Weights of a small image diffusion model.
Model: arch uvit, layers 12, width 128.
Training: normuon at rate 0.0015, 11100 steps, batches of 256.
Data: trained on simulated telescope pictures of galaxies, 48750 training examples, 58.3 epochs.
Rows from block 2, named by matrix and row number. Rows with one number belong to one neuron. Each number is 50 + 15 x the weight over its row's rms, rounded and kept within 0 to 99. All counts start at 0. After the name is the row's rms in percent of the matrix's.
# fc1: MLP up (model.blocks.2.mlp.fc1.weight, 512x128), inputs 0-127
# fc2: MLP down (model.blocks.2.mlp.fc2.weight, 128x512, transposed), outputs 0-127
fc1.187 112:62 80 50 45 43 45 36 52 40 73 50 67 68 62 64 48 66 56 28 53 42 51 56 30 48 50 64 48 60 55 30 74 51 69 34 48 57 61 39 30 42 79 59 57 56 33 62 45 56 83 76 70 34 43 40 18 35 56 25 37 33 25 39 60 67 25 59 44 57 37 42 50 34 50 41 14 56 81 48 67 31 69 22 22 19 45 66 67 43 53 63 58 62 56 68 36 57 55 45 45 37 28 38 49 66 70 59 23 59 41 48 69 68 20 60 56 60 43 76 61 66 46 51 57 46 50 52 59
fc1.188 080:51 58 34 46 64 32 52 66 62 89 65 60 15 58 71 84 31 41 50 56 47 53 44 52 42 51 57 44 48 29 43 74 43 48 51 54 52 55 67 30 61 29 63 46 54 51 60 54 48 30 44 53 61 76 49 59 63 63 48 49 37 56 67 31 33 62 27 50 60 39 62 51 69 66 46 20 24 47 51 35 49 36 37 47 35 57 65 54 57 40 45 10 54 69 44 51 39 63 73 36 13 47 36 36 49 77 41 23 58 41 28 32 30 41 44 43 31 31 54 74 38 39 01 53 52 62 53 56
fc1.189 086:53 38 33 42 55 57 47 54 40 55 60 62 38 26 45 62 40 30 35 26 45 37 54 84 60 56 31 79 27 45 53 27 49 89 33 31 52 33 50 62 34 43 46 63 42 62 52 82 49 41 46 43 23 72 31 57 63 55 71 48 56 71 33 70 50 59 50 36 52 23 62 69 53 43 27 57 66 55 86 70 56 37 30 64 37 37 32 34 57 53 41 23 63 42 38 61 45 44 61 71 44 52 51 60 35 38 31 47 40 44 71 62 57 62 78 28 64 21 68 69 55 50 39 48 50 19 39 62
fc1.190 094:48 60 62 59 72 61 57 61 61 40 52 65 47 31 54 58 50 20 54 33 48 21 44 48 48 69 49 24 48 64 55 70 46 49 35 75 65 51 78 72 34 34 40 71 55 11 48 47 42 18 58 55 50 39 42 45 54 68 38 78 36 16 56 40 75 45 56 68 87 63 58 46 34 49 48 82 50 30 89 70 42 43 34 16 54 57 49 52 43 59 22 62 42 43 49 51 20 32 54 63 39 49 84 42 59 51 65 53 57 57 57 49 60 52 59 33 38 38 60 56 57 51 52 36 39 40 34 43
fc1.191 089:19 54 36 72 49 44 60 22 64 30 50 60 24 61 61 54 45 60 45 47 47 70 91 26 69 57 46 64 64 54 25 48 44 36 41 26 56 29 17 52 49 50 58 73 24 64 39 08 49 33 32 43 63 56 53 61 54 38 74 52 54 45 35 46 42 30 52 59 40 70 54 34 45 47 70 61 63 65 34 56 36 48 91 43 40 54 46 45 57 13 62 60 46 61 58 42 49 47 42 63 77 70 70 51 54 56 40 60 55 48 77 39 48 55 19 36 25 57 54 56 29 48 47 40 52 32 42 42
fc1.192 102:53 37 30 55 41 44 46 32 25 62 82 41 40 36 24 44 37 37 35 55 59 38 71 49 57 40 31 82 31 73 33 37 46 51 72 69 45 42 63 51 60 52 52 36 62 52 51 72 58 38 50 58 37 34 40 40 61 40 31 54 66 60 38 68 38 51 60 32 55 34 43 65 49 07 52 47 54 42 74 26 71 29 49 80 48 64 71 34 19 48 61 34 42 52 33 53 77 34 49 53 61 26 80 57 42 47 53 60 45 46 58 63 63 40 69 33 51 36 66 09 31 60 49 32 68 40 41 71
fc1.193 090:71 36 46 51 59 68 46 75 27 43 31 60 57 66 57 48 52 50 52 35 47 65 66 65 55 67 38 61 49 24 45 41 04 60 45 44 56 51 40 37 58 56 37 84 33 29 73 41 54 27 42 39 48 66 42 45 31 51 37 48 48 48 50 53 52 26 32 37 32 29 66 52 48 53 39 24 67 54 35 47 30 62 30 67 44 78 44 50 46 82 45 28 62 51 43 30 46 56 56 67 67 58 62 84 38 27 31 40 62 46 64 26 52 76 50 53 45 72 29 77 36 75 70 40 24 61 48 42
fc1.194 092:66 57 60 75 24 49 54 43 37 24 58 27 48 22 65 34 31 77 43 37 28 47 41 57 47 57 49 43 31 53 45 32 18 00 26 87 58 62 43 39 61 56 72 46 24 53 40 60 58 68 41 58 43 28 44 47 55 43 64 42 72 52 45 62 70 61 70 32 28 50 40 39 43 22 21 65 76 48 59 47 58 42 54 47 61 72 16 56 53 60 68 39 46 35 56 38 58 44 25 39 63 63 57 44 41 54 53 68 46 52 38 63 55 44 69 32 56 57 61 33 51 57 42 34 46 23 42 47
fc1.195 090:34 44 43 44 42 49 43 78 36 67 65 64 66 69 45 37 42 57 51 43 30 48 54 71 59 44 54 57 40 44 38 32 34 49 26 55 62 50 27 66 39 38 34 47 38 61 76 48 76 35 55 64 63 79 70 38 57 73 52 64 65 64 67 41 58 55 30 67 45 51 26 35 41 06 74 50 66 29 54 46 87 65 34 56 52 51 39 24 56 44 51 46 39 46 47 57 29 56 84 43 38 41 54 53 40 44 24 75 45 56 21 29 72 55 56 39 41 30 56 68 32 63 63 48 74 63 46 21
fc1.196 100:62 10 53 42 40 73 61 35 54 60 43 50 44 46 59 35 51 66 36 43 08 33 55 52 61 45 36 70 42 34 41 68 65 69 53 48 36 17 51 25 69 51 34 50 61 55 34 65 45 62 54 49 85 47 52 23 34 48 35 59 41 68 15 54 47 33 50 42 40 62 20 64 75 36 40 66 70 57 55 41 30 60 45 34 63 37 67 65 41 64 62 80 59 55 51 35 76 60 47 24 46 49 71 36 19 48 69 43 56 64 42 56 42 26 32 47 28 67 61 36 30 49 55 38 60 49 45 56
fc1.197 113:30 49 25 47 58 84 50 48 66 40 62 39 55 51 64 11 51 61 60 49 48 71 21 28 58 52 45 62 72 63 42 37 28 64 41 32 80 71 29 70 52 47 69 48 43 56 18 49 51 27 46 56 44 51 49 54 41 53 48 41 49 45 69 42 40 73 44 61 61 41 43 72 42 38 65 55 65 65 58 77 14 45 58 25 28 50 52 74 49 83 49 43 46 29 62 49 60 58 16 64 41 42 41 31 40 45 62 38 41 34 17 61 56 54 38 53 73 41 41 78 63 50 22 53 62 46 57 60
fc1.198 102:81 85 24 63 55 38 63 71 40 68 44 62 51 53 47 49 50 49 43 53 46 38 64 40 25 53 42 50 24 66 52 42 35 53 50 43 42 58 53 49 28 39 26 58 48 25 44 37 51 70 48 61 30 73 57 34 33 68 43 52 55 45 28 65 62 23 66 72 44 77 49 50 32 45 58 48 61 53 53 75 31 66 75 47 34 32 49 20 51 59 63 58 37 21 70 35 45 55 47 67 60 47 16 63 49 65 28 56 38 43 33 42 36 36 49 63 51 38 83 55 83 29 34 72 58 74 50 30
fc1.199 095:49 59 65 57 28 50 59 25 75 23 59 55 61 30 46 62 48 66 65 40 48 61 48 54 29 75 15 63 45 62 51 57 48 65 54 54 34 54 66 63 62 45 47 33 40 56 42 53 63 42 54 39 38 64 68 75 84 46 73 66 10 37 54 66 48 71 67 58 39 60 44 53 58 57 68 55 42 67 59 66 67 43 66 50 88 56 59 53 34 50 44 39 37 18 67 77 49 50 50 56 47 46 41 51 50 42 53 50 31 39 30 59 68 84 34 76 15 65 70 68 51 45 39 20 40 54 33 64
fc2.187 063:52 46 46 42 49 52 38 37 38 48 57 40 62 48 45 56 69 64 40 48 34 31 35 40 32 60 33 47 85 49 57 47 61 83 49 31 63 69 25 45 52 49 68 52 66 34 56 31 75 49 60 56 43 33 51 26 40 31 24 68 72 39 77 63 42 42 42 56 60 39 65 50 46 55 53 20 43 27 43 55 44 58 51 99 56 59 74 49 72 62 70 25 78 60 55 49 43 70 27 29 46 31 29 62 73 40 44 47 52 42 52 21 50 50 69 39 42 61 72 63 49 32 68 69 36 56 53 50
fc2.188 076:53 35 80 42 46 61 62 29 44 00 45 74 75 33 39 48 63 41 61 49 76 56 52 48 56 41 15 72 43 50 60 31 44 47 65 44 37 53 36 75 36 67 40 51 31 32 56 64 37 74 48 64 39 11 49 57 34 47 56 57 58 44 30 61 36 20 72 46 42 43 47 56 29 64 63 70 35 62 46 60 26 48 65 52 60 31 58 47 36 53 56 70 57 50 41 44 56 50 37 39 62 68 65 45 44 36 53 49 58 54 72 64 71 54 43 42 87 74 32 34 48 54 74 68 43 46 66 28
fc2.189 096:43 57 71 39 35 55 39 55 60 41 70 60 53 77 43 45 49 43 52 57 26 55 40 03 60 66 56 27 53 53 48 61 51 24 75 57 54 56 50 31 55 54 56 39 65 41 42 45 63 61 52 60 58 36 46 18 67 23 37 63 62 47 48 39 33 59 56 30 51 69 46 17 59 45 61 36 34 63 19 27 42 78 59 24 69 56 37 49 17 74 69 66 42 50 43 42 49 82 40 54 53 58 51 35 53 54 42 57 35 63 45 40 55 48 48 57 25 94 32 31 58 52 64 67 62 83 50 42
fc2.190 111:70 58 51 51 55 59 40 36 43 60 53 87 64 85 22 42 48 60 52 65 65 37 58 45 59 20 50 56 46 75 36 62 60 61 67 50 64 52 44 30 60 80 34 36 59 36 34 47 65 66 45 32 88 56 12 41 55 30 54 57 49 64 55 45 43 57 31 62 40 31 50 70 32 41 66 49 45 33 18 54 63 73 71 70 57 26 40 57 64 60 62 78 51 31 46 37 60 49 52 53 34 58 32 26 76 56 42 42 28 45 62 56 35 48 53 60 60 73 39 49 56 41 76 65 36 55 35 24
fc2.191 101:59 23 64 23 22 53 30 54 32 71 39 42 67 29 41 43 54 37 50 36 47 35 33 68 33 35 40 34 38 04 68 42 40 48 46 63 51 70 54 45 59 38 29 33 79 33 41 67 34 65 63 55 37 23 30 47 39 51 13 50 77 33 48 58 46 69 48 56 39 26 65 74 53 62 39 57 38 30 47 29 46 60 50 56 53 49 74 63 44 59 48 29 63 35 54 55 57 52 38 47 35 31 28 44 62 39 31 43 60 57 23 49 44 47 76 73 68 47 48 53 62 38 43 60 17 57 34 31
fc2.192 097:26 56 66 32 43 48 43 81 61 45 25 64 68 55 46 51 47 67 67 73 44 44 40 39 64 59 64 27 39 33 77 82 55 54 46 55 51 72 38 46 47 59 49 88 34 26 72 38 34 55 45 33 71 49 63 60 49 77 74 48 47 46 59 23 41 46 41 70 41 58 23 46 55 74 33 54 48 51 17 77 55 71 70 38 41 22 42 50 68 56 62 70 50 42 47 36 60 62 30 47 69 61 36 50 49 60 48 64 50 64 51 52 21 78 42 51 37 52 61 73 73 44 47 49 41 38 67 24
fc2.193 104:72 58 69 48 68 41 43 32 34 55 69 57 41 36 33 68 27 45 26 51 52 41 45 26 53 51 45 36 52 35 46 60 37 44 68 20 47 28 76 37 43 55 78 59 51 54 56 66 75 68 48 36 45 65 65 54 67 46 59 65 42 31 42 54 41 58 23 53 48 49 56 57 65 56 38 56 48 49 34 43 66 25 63 42 52 29 81 40 58 33 44 40 30 51 34 72 48 37 51 59 59 58 38 71 54 78 55 60 37 46 11 76 47 35 73 22 60 44 60 17 69 28 44 77 67 74 63 24
fc2.194 099:28 54 52 53 68 30 40 61 52 69 32 62 39 65 18 26 64 32 63 55 67 49 60 35 36 55 46 41 45 77 35 54 59 84 59 17 59 34 65 43 23 44 60 48 70 58 50 49 24 24 41 40 60 72 38 39 53 22 27 64 54 41 62 46 64 51 30 64 48 36 74 67 45 80 57 32 31 46 54 59 47 57 51 50 26 18 77 18 42 39 51 53 44 45 43 43 69 30 87 52 37 34 37 55 46 30 50 33 57 39 64 55 34 67 32 56 39 36 33 57 39 47 64 52 62 66 43 45
fc2.195 069:54 57 74 58 68 37 37 34 82 61 44 22 53 37 21 60 69 34 54 38 49 64 58 60 34 57 74 42 26 48 51 43 98 37 63 42 28 63 81 36 17 51 51 41 69 41 31 47 23 54 55 60 49 24 52 76 32 43 47 69 42 35 56 54 50 55 54 42 43 52 36 46 71 63 55 57 55 52 54 53 12 48 81 50 27 45 42 59 39 72 42 27 55 49 54 64 39 47 50 46 58 59 44 60 73 15 58 48 66 31 54 62 35 68 47 40 74 68 61 27 49 54 53 57 45 66 61 62
fc2.196 119:55 59 57 40 43 54 32 78 54 51 44 29 34 52 32 48 53 59 51 74 62 71 57 50 61 71 60 35 67 64 54 44 58 44 44 52 58 51 53 77 25 25 51 50 56 31 35 59 65 50 42 70 23 49 64 45 58 73 60 55 57 31 66 43 46 46 41 39 72 15 41 51 72 52 62 53 59 43 47 71 48 80 53 80 51 06 72 55 62 38 48 54 80 45 53 70 60 25 48 53 66 37 35 45 77 56 40 27 53 39 56 73 53 39 63 36 87 34 69 42 56 30 49 58 31 77 79 51
fc2.197 121:30 48 55 54 34 29 41 51 42 47 47 58 53 56 27 72 50 55 44 60 63 68 60 48 65 58 61 29 29 33 42 41 40 69 57 33 48 43 54 58 25 49 54 32 33 55 75 49 67 32 44 19 49 63 81 63 26 41 35 51 53 39 37 58 79 47 83 61 49 54 31 49 56 51 53 49 39 39 49 67 49 36 36 47 66 34 69 29 47 55 55 61 52 45 51 42 60 65 35 09 57 48 68 86 36 60 53 74 38 39 66 72 44 54 66 19 81 71 50 38 46 72 81 27 47 80 47 31
fc2.198 050:47 56 47 71 46 38 62 70 32 60 30 64 39 52 69 46 74 46 63 67 58 52 63 40 39 70 40 29 32 54 68 60 57 43 68 52 56 62 38 66 36 63 60 52 39 16 72 28 69 46 60 39 35 68 80 64 57 51 12 49 36 71 28 47 59 57 46 45 47 31 26 61 32 62 48 43 45 72 54 73 63 65 62 83 66 54 57 53 64 53 46 39 36 60 83 43 50 25 33 68 36 56 41 51 29 71 39 54 54 54 39 42 59 33 40 70 47 41 81 39 50 38 74 88 29 52 35 37
fc2.199 097:24 60 37 27 55 61 32 58 50 69 52 47 41 46 57 32 76 45 52 32 28 67 59 45 48 41 27 54 49 36 52 29 51 36 35 43 55 58 65 23 36 42 45 29 48 48 43 39 63 44 72 57 50 39 53 32 58 55 68 43 83 37 67 42 40 26 55 57 41 52 60 41 35 75 57 40 75 56 44 55 54 44 46 36 37 42 40 58 64 68 65 77 43 51 43 28 68 24 66 43 37 40 35 32 77 54 27 39 83 80 46 46 41 59 65 35 88 37 52 32 63 69 71 55 80 52 86 73